config.yaml
model: "image classifier"
dataset: "simulated grey scan slices of phantoms with and without marks"
train_examples: 245000
image_size: 24
targets: ["part"]
num_classes: 4
init: "kaiming_normal"
residual_init: "scaled_by_depth"
precondition_frequency: 20
max_precond_dim: 512
ema_decay: 0.995
final_lr_fraction: 0.01
Rows from block 7, named by matrix and row number. Rows with one number belong to one channel. Each number is 500 + 50 x the weight over the matrix's rms, rounded and kept within 0 to 999. All counts start at 0. Numbers have three digits each.
# convs1: grouped (4 groups) 3x3 conv (model.blocks.7.convs.1.weight, 216x54x3x3), inputs within the group 33-43, a 3x3 kernel for each
# convs2: expand pointwise conv (model.blocks.7.convs.2.weight, 432x216x1x1, transposed), outputs 261-347
convs1.37:471507520574458585452543477465548469527469475470389525521459517452440544557508473460475544463580454463485554517498560454435468551547478506534462445509466527463526484499520433471571543468472516485566492427382533485555442556554439587451543384524466426552481470468518486430461540501460396514518614451
convs1.38:426588513492485500494498553475520479522532510577582472443548433599401422488531458501508468471649512449430550494497500488577489520417616509507443451509477568569427470552500596522535489552436477430568486466519510517622417508446454546543484510555497460586496462478464560519527537512512509477502481366
convs1.39:614485420494487549444506491478500521502567480493423520490511431562503467400582439488493496505525475506479598492500540566401568459454532451445524455528447493545448446577532443501535485522536485608451547476394498525475495489495515509481525458474476532561490540546478396505521449534497522532468523496
convs1.40:534482551457539462505423514479502515511521439534500464512499457514549504481459497516540454536484496492489537512525502460523454473443500469530531564440453503462536560481528602492593487504543463469478443547475467477465477520522484505498480515498511549487497544457563441476545491496541428470458568495
convs1.41:478407528515407631471564409427430520523624521510605571539510485506528511503471505473547493497501397520487463421444499557424540511548475513423570496510524533527512481475491505509507533474514504431516545482532498429526473531484510498502503509479485551485456453529542486571456518486515505546526532533
convs1.42:409559503434462489495474449526484535541527535544531522483474532458597462510497510485498493462493420449396499428517386473423542549516488420507536461534441542502496427515414489499393399470496528498611532553529518554506566497463557500569479472451480518491561478568503532504513493497498549554512454470
convs1.43:481471504582474452481459497451448491398548470492446489551458519531463452484504440465494506511469506565523555554474514505483486480570546434475527547506405441477423482513499556535425446497453525479493468465461528460408508491492505484507533477487501463445449475480439408485441510501476572504511501480
convs1.44:558518557538563473561527518530605474547464458514521478488487440484502530504504537486462560472543549520533512556574506552560506445496434445566478479460427530590512397463411516466485444516447448444418432565441432486481459392474578529458470513544471455509486555528463507467466476494559493556401498388
convs1.45:526528463503527513558465483513541434446556431461536430479512402490497532493512488491515559412500505478502455448460492479546539431421533467611451488557377522541413466505509469425555468508524528468496433606496505486449616513494519546438531575455434515451459480495483563442539452420513591485515518504
convs1.46:512598469495605523487501456510489460522509520521488427482501520567551463505522484507566493422481624472467457577505535535570458523510457464523463449536503523471508417466471461495459475643454448471573556441518517436493550491473506516545633458511516544490558422474501428487535438536439517419508484492
convs1.47:571486548502499572498591595511563552526464490515507515473507447501502474509537474437530514496501560499508530577507463505504527492566497559468458494556504527531474461551551496471527530524525518477432548506415555470513445518479489495485443465494466538582536508458498500544517487508540450530445502526
convs1.48:539436479576352533511465540487486428550517574429491565489536494508496460450539535510453447465590426538475536503427543516466479445476531458523463415496443528460457538518511488501536502489492500452584501537479517502523535540482466444405513510498469470489509483438472547463546485511564489528438557476
convs1.49:428478491406566479487489516423431519506480442439516532556476486559551448466505461590505571514438575468507526480600396452471543504473577494454490588443496576520458518504536533537410435524486506520515491537477515479529482440505560513545450545520504484561479492538525499467498474495533538478527490485
convs1.50:572534402475517447414565566454616519481542436548563478465519539453540482524462510556410531501488547519542500452490445461418523508584514509559563457515449510516482530481580488498512453460511466503546512507530533484458506491514562529458526549453493526567478532536490516488492546571410393481501507416
convs1.51:500482451468544582483475509531403511430485496534454469555549576471563429520424422485558465505541514573509510544388435530492495473500493567585504470498446564450459419442496520501550540596517487564596456530484539450471437454495501464483482494480532457553454422541498511467615524607437506442513443461
convs1.52:536428405483575448378456453605479503455441503468615557453483503604484460468530494453475467556497445560461502478491489496537498506456495533393487471453438450529436464566530500527407550492446473563508529485508555486539516550550492447434481413487471569467545526471456494574569510449532386613540537515
convs1.53:483554495441529537533396510519466528519464589464487548502485454497500517474499492514519432486500522449505508522510544561486484485487487442402488538504538439443563447436455487511502444511465498593487510550560553529525553474554502515540410474567486498547534495470463480534498444535461455454564532564
convs1.54:467498466532501481443464465530482484505518539442551499436478421455496509486483577513543534488479514558464548503549476512523522436507489535452483611459655537444657493537463439524464440514491542542489463516474444476444561588492397532460341579495533569511622472524565567410541452561561435505526436530
convs1.55:443540458507471524518416487511500513551427527454501427458467493424422481462482489525417518589507449504484427478566487474414437471513610464428518587536489547483426507528528538472497507529487552446548519465473523511348518423463543480547495469462384499575520474490520507472498561550599426501460512397
convs1.56:458548447475545516502530526606548427503596592491452526509447426639525554484573483529407512575503428562493486534581475574476446406515552471419549494451513558409534411495474532471543614501518576562358507521529605429540458467429604516464459630508487489464462443478565471446461478491509477541546474499
convs1.57:527450413530514477470498498506461464536415487517497438511504574411419523527434553447475520496428540508539452499464420484509486528486564536552492555516499514483503489461472549479458477483454526500423451495422525430476460390539469436481502531513500484563495573475490456461392519501514521459429533494
convs1.58:502490541458466416516468486494501511502486409470469549545527424450496555539462508504502457488519442497496495496504485519446454549456516492587509505519594499572533517504467472419445508498492553553492529500522482473549481610506438482517550494484497490521493441450399488461567563494633550590556537517
convs1.59:430459497450481585550518403507527500458440583527544491559571484588356555443476473553593567583403520527592403462466503494503500541485511522574344507593561474482509438501455542440598533478485502532451443466488449589572426654506461565398522467591477440474407509505430488546550563559474430498471530526
convs1.60:490566513425500491542506498495438451398541601455533489440517491416558388494442437477484623551428549438487609507484418545474462495521495478459668505434544474535552460555534454475626526554539563478434559476449516616508440510552432518499573455498482559454413482523456561526561538431482614456606524435
convs1.61:527488455480548471490445457459444522482446453543579485591617452512509410614490517546480599417565565560590568503504483437458529512530532465509506495487474467470468402475536441554505556453489614485501561467505546495453486626449495473422525540515473521478413459520426504485463567499616559510476454450
convs1.62:493553482580504404494447494524605491431483514644399479466516450569469472462534504444583535535371626549545379500494485524530441492498500489462489529569608421506549511541508480450457594467498474402519463528567472446474391469521498572546479393541479489476515424497523571508420569485583538501489582536
convs1.63:525526542532537517466512608533564534384566476430456598429445483641533521542475519486498477562556453585436485481485530481481458454408498399486523446611569490613521488522546473563529481539555610466444520542519454459482593542511546629438437513485503458429580430548434559466513579512539526609463386518
convs1.64:434532529486446475543508464492473460445459462485493457511462486509519526533494550474441416442462482506462524445556472502455521525539587545506486516596503530549535473446463534448449496462557465494549389551549556492498468545523509493504498538595465611530569516521530533391474539440496517480483436581
convs1.65:503511474453520538573508514514448485428537490573554574456617616474474499542482580469485453490484417468493616552524456452409495526560573431416591563544448456485436476452510454468492555588559529588564520527514484472472587499579400599475457453478455612474504457547550461450473571542522502586536379484
convs1.66:505408495433540499560480490564512487500437590640573598550486568365534547530534484479500492588379538474574688500528526456491542523600455520541462483548423462398530513450481493528594600501509538584505549488537463396458491573473552518505506396495496549526529487471489400471565475579470524452456421507
convs1.67:531507530518514523442481471519563552611565542538564506467473539435607555483512468495500514507583497523570475481441549519506474483515514547522508600499421581544517524468575585518434555492501468575563492522437422534478430472517499503604448459517500528452544454545499448506499535531521512557448512559
convs1.68:502510544536517482499557511611576493444493576530484440478518459499515471491540533475509424540481449434500602538535517480444512506481531457517400492477456562451400480481529470553498553451557570460582545504554566525589558648527537513486477534550451410525490487391444561520562602585463478460519582468
convs1.69:491537422446542505419484395482489582445433426453454421452574494434550551531439502510492513443439497462499544500533479376484517575505444559547462613469601544580386532532513462488437474432486482478658443425447343395445504424497538490573481448544449496598526557464525484506470643523516362539445558513
convs1.70:487541576515482404486567517481488509517583520498452502513410604494539422359578553496488511501506499513431564501479475514374549494442486578546465559473558710548375479548513554474555489444522485485391436509562471571460593497499460534518438508496495469486560484602494499511517574556554472391500489495
convs1.71:567506509541447420567540500448583408497420535580492532490257427533570563475558629559503435601568571431514555565491547511546463405527562518467446497484499520542566470438516539490505507518510456547488601510596481511420548421364448618555498500516542552496548395498577420422529418480517511433433614612
convs1.72:505555570431549520506516538573432528457447626512423471450439499409528501567518474506470468535410489443587381457508512542519591464531509523467486548621415468482589436484528541453577490483535511484457485481491486559569569454575515491491498443487442478461429509417492491504437461528418493447451464365
convs1.73:527406522544417512466512529524420626612358627537456488500398455487501500427436479527548375592560518496423466452500574458439510497583488458510436511567531430482470516475603540430582509442550572543539410486648474443506552569558502519538583503386462535420477485455529538489543445476483523384535490427
convs1.74:525608489482454448518554480491435483552528515492516536488447450537498443443560547431452513496426567475516531532535503487529506535519483454624440542497529455625458507490537520524482408513558492455574519454499472500513433439514360523459552525509426459606505499535428493506404492517499466536498410543
convs1.75:473552500517499491479569474455605513415440545457446503470586559525542415480557414515479549518434486601518433511544497378468483505503501483471616457560523521491522489491492461461515475458538490518464433487448533418488421450468507469496533521492410483447577650506416512633489300485533464479576517356
convs1.76:448449454484495537526526494441570604535451434513552503522722499395381469487530477513541526572475405434510549431490549539547571498488526431488403551504557544589524425471476614458510549421523472433486511428500450606518473644535492471459540570529482474488438492531613466513511525435433493496461545532
convs1.77:490518553569404556428573509462437612407390553450469512535412558423529485479499514479427509443597459426521519401450483443478522454464546549478406540497439571517509479446644529465529453458571525488566525460576424523445469547397523543449418510512595460431634424538643516548414555459538542584577522575
convs1.78:533431513485521516501485476541580394507475529560452531547502415544528466573485513513485440509459451576530525465424452503546514495475473479509509415413535402425563503489538503479534527443480530575457471424550496491492517518436482555453577504595468570505481509493430572517419441532502518533487523499
convs1.79:458518472514514493449478553585493565545527456453499499405580552495479610499523521557612685527459547567464461432456480589482509538456486448451595446479423487502503633598542483493475447516550454485477479489509643647577494434512577462529541513460466501495472498552536503553486364467509578561501485561
convs1.80:405486579555447507607390538495495592505553542527458572550429552326434464523560512506619377542541535512580408556609465534572451552508504517388439502400500534488486488530513484483549525470613483524520553555611471527531485540463464408457479558478568491524540610518436440500541486582413557474446513554
convs1.81:495538481485548507478522515461522505602445469459503519503570376418479615384475497479490451530601433525493536499555554675509500471508499404457478460545536549573451578530394534442531497559563549407394528558474584563476475470463500552397547501563498427421448532488517429561545489380477478456543525522
convs1.82:524500486431534532473480475484485609542455556511493492462516395479490572486485487511574467475416617505601512507445481490529502533434435473622482512499469481462504529557501414447530513458510512487457592472524482508530442532468533461534507496471442473436478542447503470507479479497455571427403540441
convs1.83:492534489478536480473488476528586560519593573478477468457516451470440473569496465566530517550584531532546464485501542477557518506419526506469490438400424562447487488546521515589491516504546512494515579478474468523457478488489537442550476557514451475482474558482424498584577487492444457400546493428
convs1.84:440507466491573509461470484507471480461569420581566561428466472545541487525413436479476525467454495517449461518477461510524494557513530489490572436610540451587473539533487474523457540450561443454432455406422525442493484467479519461493618508521465491502501485528409518480494497432487471481389519546
convs1.85:526484472545519521481460508490466436450537403530510464452535524531464500465491420521538503473519564472396433483425505468486499490455505434547455453539531489493504532564500446622501476497469579534525473514452476429495543490544525453515465470409457494498520473416426536553524500465512585521493437439
convs1.86:486536515512471521540460435479466528469510599653483518519494436428491552562471495494436495427568432597497589469464536477496476552508460461508465487532455446617412476470526576431527653454485495464525486546465471406524495593504499506419631509496575481505486510461453579508516504519534517455436620506
convs1.87:513492537529475492463537561534511563420467540421422369497560491479480510487447472575505493417600478524510543526407561473470524470452461509499421532526476478539515568467520459564503405433513583595581577528591432420446566473537394520542480462465396478527545569546554453557560569522535569549513526563
convs1.88:511515539544416536400553454478559502571464511335427557430413499550485528503501442460545500520431637537627529534447597513549450489460526513564472501585431501461560440469557465491521405472554504565545560496451498496486489531416600451552563479454492448463553489530485610502500495461544482480571564445
convs1.89:517445585521440460533419488466623592433623491448493559594460413469520452539481462508488406495614452551551534462487558561514484460491507453515571502585398428559412435487499500518483547587551544498513492496531668511594534478514487465508519511558522548495486462480424503568453455524510547550495505434
convs1.90:563562538513452493533540569536526463448509467456445503422436548510508367535506584485439496493477436537456415532565450494484512483525532481539524472548455476516538655424472414473505548549531427540553589484540528492563539615573487488439526555526457563568515441472432446500549559518448540461416417558
convs1.91:507491523490521510477521484490433490483507464475495466511523460462347517492613470482461492489490487526510436490451549484477466511441510443549552613508574595628450471488468447522452489516484487424483480559475464536534591453576539532596488517608422518494490475472480526477465537500533524535492633449
convs1.92:468482524459500446525465516520521492435588480513483527439456459484421417438513569485483451489448409487543534580483492550461449559474550426461518558517483484507490457514467493507501554539531432473523459587472486610588562444450589427400454466522391508508425493481531575429478506563479470521459484504
convs1.93:508494438472475532487471535508517512482460494480411492491488510517531569521558528488463514519537607531564488478475435529476546571496457503546558438502506455424510493499526524461429521467573556571512417489463458536447492426593507503569540453483505583501440457524437422500383517483546502626498551573
convs1.94:475548516498437612550520567601468522483453503469553492294384495467451618556587537408440460493445333525494534462508490512465468507526588399481413446485442502552483423526536509438537510506461491542516516594555487506563548358585449478446493638498436472547582513414491459565436493585527504560470631529
convs1.95:493533496543479527521591493476469518445496504421534517464542560498462478588441479469477601435480583437510563536438428495538420471540502440562707525593574456522538449486482594482480457545516490477415469499397459504493496413508532457473539550549422499489460523454478507463432552519389608492461484470
convs1.96:534508539494433593560517517548415506454587510476372527416599451401484634476489496502546478508521410475569471490538493510469569529437447547541476495568501551539504484515518475551506497495565504507566488569460532402555552483577607466483472521412536535478439422480584425539548540490484486468567603485
convs1.97:577524469471430452498438592446582548535612499461457430588476449438512562542507491590511469506562471560538422540460589578465497447482473446533461493523506526558501461501519528544449504623561540537467521484603541572531538531538542504494460519555489444517417539572513518475428553470595551461476501551
convs1.98:463483512595489506399587535666448420515458492504418461553408544516373475461504491482458468456516621519448547465533471541501511492498487482453486516493516409462628545457505475539492496538495574514502467553547447498556479491553456373400496552546453472570453529502361637481492558482483516537440497449
convs1.99:510557552501450503431460507518521445582501526445444524475434436522500472552559483521440519491544453509423577550480472521577471487453546380467595473421538452499476476501507533506488444434509417440526464502428470566510541439371568431520518479568456550564577553529524440421411525547482486475514463514
convs1.100:518549532524426550461445546526359376549529478470532508505442623455489467544457539507446523400422429539394431519468502444493475547452522467602535585522565532579461443459453449447456548486522526432407483511491511548461418481529539561489525501508546550396592500494588525505582548501503495546585492430
convs1.101:563434483507498554562496446502504506632518415463448504414479446521361404464483555453552494558509455459542517491549501508466531543504530468516429474446556417508470603472459588499512514468476486526464556515484432567698623463544622408404526568597424397489525493516546407446551473461473503517328434516
convs1.102:582520475467508533535551505435492528446461543546506379473635505469493467512437452544544493403436614540564371498457542478487536480521488532513411590500378440460583532438481456576567579505492511459400568441508509574577486593463402411522505579475496519548494497474476607520528562431612401528531519511
convs1.103:417498515460402529562568454566475560665512490591534550495489494497442502472548503555513525536443441534615576532553455493473482619419492517587463438482511438457482641443482568536522532509550545490604453605581517472511484509497468514521496540521546478530462474564466534472560514588450555498526469560
convs1.104:458478488561578474431461500437510484502505449441516503582531607655698504442407543488539466481517563402507482453528524516524476496488449578575506530490474491417498449454467478571459477473486475407454374444483428413462463619487494450452366595473561401460583482585548578409520429396478483533400434525
convs1.105:577521515413459562590551494581570580486416525497515448568520429478489519642650463528474519445493471560498524536537529481511442529486525425395509489464551451464544517479521469481503616492477560457510478480480463503493585545589442553529529532492422524502383457488498544449530535482428513431477539437
convs1.106:516573455518575529481527565518470521480492484459435543517594513530501504511540512524522603484419502521506474495535516509522463472494512435512515495428496527394512532571523444532525488471507515552606510523494572559522521460541400523513522534505503556514472421483465520540480509490462429621591453568
convs2.37:519456511469456409516505450553469453481411589551397502482495433400498464582565556466556539616518479395444516514538544431474503472464539492431455474411556483532460604541537522399547550511475534481514444457541533538414489622508538538463510561443563499575527535519
convs2.38:477452530525520468527494428522567551421466568442529574531517443435607526568468490475550491460546463513541510459531434548478431561472524563524563503461592465548482584525471532487555455434468445516415562521463564562512466466504477557528496488483517515459555507493
convs2.39:503495541491517519490556459502479523494463496480541487496401435442504550513414453465445543526516415452451497478480449338548498470517518408514528513532493569529514498609523388468522426457514536443514490500545496469509497581494532435450489491571579469517394497517
convs2.40:502540474498487415464511431455511458518510511475456563494472463477572460453507427531583517529537332486588535553507448367477530463563498509458502428525518497494461475500469470435466474486453502440485427516511427525532525440456556423563490584436588524398559545452
convs2.41:545509459405462504409517522474500482494502437532489531499530483524515437500609485471443419492463557449503492468430503496501522501528571482511530466671472452538473441491451498509554529516436580541490544583499452529522576468534529573460579497480606544513519568466
convs2.42:534437454545567526487586579473477505481459516460469517448517403482552562559432530573459513521544468424450493467499520494494442504432568587548571683545497436595506427496498535484494493561447556565573488399487479488457555583512419535535492485409439524486504462471
convs2.43:549468393484578592505525580493474495491486500582507534518514525517464484497551493555540495491605437471418486540450489334448502562483513509479560497454415565521541470558552516482593536507520579333445613491458512454559502535532513535490504462569402472594558561551
convs2.44:513497544582406548527514522440493487604671569470480470555483491508492549491425436523486573418527406474415491438466487530538469406558529522468467440459512454389533563592414527558522616592473416477513416470520533463476520440525535463417421450446432485461497501510
convs2.45:438548445513488428501543491509498516548429544447486468464510537423397578487408493472472543524524573451461455505484572483432531548534543653516510500506522580577442554618477498472424490595473564471410472509617601662502459482486489479576516490576528520500519521461
convs2.46:620541482457607498526470485504521479464517522551459612584466519516557548393493439488473563445496522517457475584488547488446545525624464430478547618510411443503412438472456567561523576490571556525591561512517449470512508471515437569481428476525347434570450495520
convs2.47:507488526511471432390564512473522563483545436457520486521536456582504518474536462432479427500528578526420541517510409398544483461499540507517546478462529467492526438513526477468492438506504479463532502426425421455497550437490537410499422446444524447533500470460
convs2.48:473525579435513541503441534419548413491552511471437411558577519526527452507503522498480515488496500561511397476466438420499546481564461501465496353456507462493470463482498542448550484519554434483599488483520447512568446502502471482554495471613496492462425478535
convs2.49:531463527536502564492492483493549491495467492417487552489496493516513481463554526483461494563468595490517555576453438521525467409493506448443519567524502418548485413447449507512577512483534585492595570500539490491538549405544524466499549494489536505560544570447
convs2.50:460500426473432462525474424489478467511431573438555484496504491416457477465415616464571420430494515427546505456542414536584575479492439434476432486581569446509506423518498448435344472501554498535527463504431484578557435451476444564490513463515531459445540562419
convs2.51:490489620526496532462466569534476481418521432553555440470520459492552485495496541512381602497461443478374500459502554602528526450488513486485500535551486558536515568552504453523504569469370436496544601502487618507591514444480624583458526517475539496591537562489
convs2.52:490500547499512567423547536452488458499503501491522398510506506549532522566471486503563566518458510529524456395395425478439505598468520526460444572547606533531392452457438520457468407482513398500509562468442559529473479496482443510485516562497490604455504504521
convs2.53:564527478526501476411498465403495506539603505532479413538561550571495527546472511518591414533513465456504487449595485516554520514457574441488540522533519408484497474569549445503439535510481459596478488527491501518456465494492536460534516541482471547505471516473
convs2.54:493441623515467447473450467457498538511517541518479438539508456519510481550495489355438490536464491512427478553521525445520448515542466608540479524437480538456501464450432488416495516593543538530567496433469622535477527463541416470470513431510431452504502488481
convs2.55:494411480543584474597463533551528500536492586581466438554520537445495493497524527498564474502542477514522536426534552485541511450536589512504506428422517411499589458546483531524437495525460506504506546513598526506484471564545552518505497520518497496529470514481
convs2.56:602594424481477485498497454528517491476505489452564603452592493552514510466540430556497526448494439470527484531567525474527425475481523597552456548541483566474557472455405548502461474483566532579458469598464552545461593610533452546500456541452431510498493559531
convs2.57:511475529444510610399510549529429475499527542492538539437473472472435438551487584502539537480452493573535464578449475458584460526521510472495514470458476508512546460503504492427558489432458581521530631445544575558494427562496443440617491514478514453459422485470
convs2.58:459556623498538523494502447527386472477406507510434541549567536617576536455524554494461448462486525497435490513523527448470548560462535447479450493448592535428479487532385428469510451491650527656506478563526501504452563527404564509566525509464487497552507494592
convs2.59:437483470523465494588490416546456459491553363441501513404461628575507471600596436519460474441427513438523464462519484504600587448469539492572463506489528529492456543506547456486568477563497444472534460507489526539497460518491506435482587468511447541476486446433
convs2.60:530541462447470554541526386524528577490468509436465516546547474548599566488518487482478512522532467563556521518490450570538650455517519490479544414557516502561500517488482486480527547551528569494566603474541435513501430491469495509535435555452521558586584537576
convs2.61:392438412507525561502508542535482500464436475454461539540458590556545520386487492497479531622503441389453526479488456558432560562501528538533537503468509598479465511552488535519481475469477501529531555426472544463435414489500460555537505491438543586604509461551
convs2.62:469449431477568508519442493501488412471554449507525422430453463470533567499486477463499568443560457494479498429537526524459539357454531404502515488562465493456477519538432443456528420511474468455542650505462505532606447547437546546476595483510499489531396522469
convs2.63:462460589434545480576500488453514542478483548483486524536428450450490510419453549482556432515522421538436523496498456519543474499580536413524506514471419598524519550512438419495456513567533519534470544467425445506552372512472503477571514504408425478581447527565
convs2.64:464509448592444541541491392570459532552522423532496494593481459536444442464474536520440483524576522541502488454451535455527551534457576599421466483477547445497465441471470442471501514422523439576529418481352500484477519485396490398474437584475505539536461481413
convs2.65:442382564541476527541453631478511417460512507424441533438505488537536541420552514496570659486443530508571531486524560599481557493539572506503471553503501472495457541504490514544541436460545493502492512514639577462500521441465535473479544491393438501560490502509
convs2.66:478515498482534508506487552556465440529435519527520489519525513483601575567481568545521412491456599516512515565445504525550614479459466487472476419528533493505468526501566494570460568485590526363561551395589447533458648407447418493464426504495578621521417455556
convs2.67:559555413461538494442446535500451514490518516506435499486545587517510566445403471539499445521503495513580440410580542484468499549530531494526497511437487438449466570481571514479503514463523427638487533647472456535542563555437458479474456543497478562487453414415
convs2.68:498504502549458622598541450554477459518510480524542489525569416531416543517544508449496522594555500543505524487487537578555507577566604572513492490492512447500557505507553518532475528420457514440557486429514491436526434492501547542337517580454559554558446492408
convs2.69:453466532544506378513397342481444603604518557491513540611519519566503511442514563504462559528515539323447535482431519412484524475596598568491497498500460464549576465500417422457418560490482442580604565509458445439521431540476544472556525462396508488397497509495
convs2.70:433489455541503461456526405495555501524468507499566521494362503510417540473397435551544460386495410499573488466533462542474485567419487536514509487440462556435517410445534440539459544499459565599515538454507473436458531431506367445541531468512593492557523579470
convs2.71:563542457427480455530560517505448505472491466441468475576513516541523513504473402420366457466465530435626459518534563443481533605408532502516551481421562434460425537569519483543476474492563438524495605430539582554561465507490587494560549477463567601516480452458
convs2.72:561474543490532523528423517471474554441602434560409465406489516450544459476452561430551459532434401440418529488457481459511503571543435545485488594412565525526446439484501507580531498560560482480561458441590487453525463617476552463479508466523479481432495495453
convs2.73:477586555519463471528519475453466649423465530539461415346461490419520485523516524474539481476525501473537517528491484479467461458401479474513476490555523409565427519486426529459430513513592524518448522567489571514533526456490469470503499583517477504440427480475
convs2.74:480538455489529403503502547463480409529475504535458458468523485473491447431475474523528455534514472483556581416584515524541488486576488528425522460496515536503522505581494571504518546417392467459548499525478555431473486528510539486569490500582539530449550467524
convs2.75:540574498490479532447495493465497507517482598593507481349444482480533446507477519492512444485507461465556473428537522500443493493430471497421444514493535524564466397627548504506540505584538449449447469454488449508527513457441486473512473522494543513442444483466
convs2.76:446451471535503502531508475487505583524439451491514569520503419576499582512506461515562523557505462454421470535489393515580460466527587455530452460501411559510466508488452497348481479422562565503526478472494570526480450493479517461419500478511627531488513518570
convs2.77:512620410508522436425574477521528441456477429540547509467529401583579547440503502511396456481505538541549468484480487518542481528582527554425509492491502499528503350613555502433488419538432555541490495503433481568480513518504543493451484520463573526583501477484
convs2.78:532498457517585538538548487514495454492515517504556494543453487545487508468515497490482394511472405491468523429574487464562538464565462519560504518437473491580470466572484504512566498509595533518518553457521504448510437574522512573569390439523481442447565500490
convs2.79:481446535527445444511451497574471556461504458520509468586508474525558451539506507509482535497495443449560507486597448520454466577654478376451493440473434503385461513570500574497464544492351485460444479591482496488496563538414439528460457495479450441461497585448
convs2.80:463490514534485514544499501529466553530505526485529474400484431457500425528472534520441464540552453592640567529410458556410477453415505483542471511541482513482517447537544417581474559503536439469585457481560477438545514515469443467520477488487548498519595447472
convs2.81:503500499534530456496448549486567542418632503567473597467470529496505506471574520504509549506505523433455498551470546522510516468531631476479591564401579434526480513465425500513508457476559603448620436555536465493501439443472474453609472467507515572498594590436
convs2.82:500480503477467423486438598457506515520516609446490507424502525527408471611549451491507502498505462503480465485457515490489523485469514527476500464491488467525527507403408492469533500615530444417556474533578497552516576438498540535526487539479453587484480494430
convs2.83:435523397471542503539524461564419508543480458496486533505648497464550474423548552477497444504586497427463519531427415466518435579445607585480498547518549435558504440518554407586412539393394435582447507469502519445511463490395517426451492519521483438498495461522
convs2.84:486616489558514430529516434429543499509520513443502592523469497558533543470513472461506473520511416574413489496483462459585455510515457435516509506529484563493487530427489491417532447487460538589465448524409491464572572540478557532463395509462538510459518486543
convs2.85:441488580460525445509478534591449489489493517503492507578448532494503447456489502414443484509586587556479531562486509458509522458467456450510471546499455384460549544524429456589510508435463474592472493511571450578466581569556572470422426495422452510491544540456
convs2.86:524579480492487423539528457427528485483498552484496520510532558515493433520470479520419471502473531481489499464502595445472460535486470459432576556466526545509551522430458465421450448428350456429461415415497622488505614493454555421491472447590581520419464523500
convs2.87:472535492515496495479501452497458477535557514462537474432525506470545577561499536561513557511510549481402481498499497448515502500432481462499508589551495379574470479486475500470536471501506468602452512472412570438509427487444500456469509475462504513526569516577
convs2.88:471427602550449521500423466547538413493455518507430478544549408443540575513399521528510538554506511467504486593485498545534580411548517449436422473427525506475470468506552558553516557407401550473534482471504567456502472528445529419457496582508586516550500448509
convs2.89:497589415540543532456501476555519471494512477507522605499487468518494416613490478583446522564549515509554448443463538418519438621522513512550498545461493574569463479551442470536476449588545456501485460516560503477530540494477508501513492485527424536435469496494
convs2.90:485503562483545564533558553489432451472474528523529505583504465402498529353441557406552497500553534436584448499480534415501414491465530558499515493529476405420530476490518499495526585512520485509439572554530539495464534540412494472542576523511451528514537535445
convs2.91:540502446341515573491519432494462505475466551522483418538531493553584566568467471500519473516599511523483560569467460449513466383429459413528477385502489525500454475472537484460452539495511455535488596533415450464454454485465472535556453587528561464564448499502
convs2.92:492405508434542457420604528538523595481506468487534406566539516394540509501582536488471589475581540445514515435493476376473558546508435544493534542412593475539495440495506469464503485454505462540533538515445357460437502480485520483450476554575534483471465502480
convs2.93:499562504473524513416507518485442449592531479486540402527473530525487495486479467499547508534456526505413433509469558535534475537524612417556449555496489507530421516550534498459500541442514520523551479498421512565477496442484488561519502555432489525485454477469
convs2.94:527542452555528511432526514615500499540479530488477475498478486532561497538440582390501465474552558569470477560489478509441518532477480459448507424575486517498501481448596504525494487538540533547537426460585526533515486441513563474507546420500551460456530504453
convs2.95:464436419457482428526501474495527513435415503587566465578471461488474556555459504534374451492459481436491539528502540420512516589575478542567597491536492510531587492458472537488502492595418577528475498461393542501594519528530496507492485474530559462486555492484
convs2.96:468489488454533537505566478565508405580464519510554509479609551409528554488485576440516578540496465428538560515472531481477491595497600453553486580506498478456461477411592460488526461472489499470500536525541537475546485591510487443395524491374548423490452415506
convs2.97:551451489508436495450497457488458555556533414494553464468526516475455423550451502567434553602462526519424522510452473491512428478510527433526470486478577514519534468608485462492516575570525475597515419533530418491512570514466497542464528492501542541536545517451
convs2.98:466480482539466486560562527567481457489476565643525489529439540520479450611617512510526505525535454497364557474416596521508509363526471457537492565605479473505532560527533548473584554498498596506471534483444550504474495474486458497490502491537407460542539552575
convs2.99:513529530560535520489548420492530509489490531486478588566534439509494550489406457475506517536562440451476456477592579442541508541539498579483503489459537407556454442471457533593537566460439465453446583472589472468516541456461470444534424539557482462465464519479
convs2.100:435447492417469504517514447581364518583473512469536415576493559510538486588487440481582502387520548518435451508471474515444510497521504584351445540479496606566579426481546387545481493530528426593407434489408446557474500473278500492502493476405585487483489529604
convs2.101:567447521513565464421519433526462506522532526490443603459492507524617419491443498490553517502542502433622490490468498504486544602435427535535515457473499478545481431565498474490469521593582500501477511511554499420568518510492530439435441562531498506523501422447
convs2.102:444443523538508467515408481528532472500433442444495496475406440573494509491523545437547475447474492445388530477463530538506508450499472463562566488566521440479482517444480527536445630485468395521453474428470500610555526498497508465472526539511562573526517421589
convs2.103:479554480513470432550396533458463383567473489411453550522536469435441479582546518482503455482441420431538492490518522509515515447458475480447494504491527565479398611550463482504549460440477586446609534506567583509479514644454436464543553455551405473453420449453
convs2.104:507450427507497506477503431512472545556461569398453623505543361499651481487311499475507514497525527556598519498520590520437489467502514478540455536493494457534472382500578464569430399577518487525517454472443455477472521512479527486458548502532426492529542527465
convs2.105:484437554435544500460464484493507537495551455459541489467502536543464529497497465520475455510551482425536522472515494463485439520542555525493467490569512538421571574597376448604528514441446480517497591482596568444521506536565537553496387554535509619527554445514
convs2.106:489465586495504458562456520446533556476558430492467471502506575605427559473483521535508612507457475492535490551463492569491522572471497442591474559482559546496525452572504537570466580481425493511513545525418521494463549532438517439444417464510429459524490573524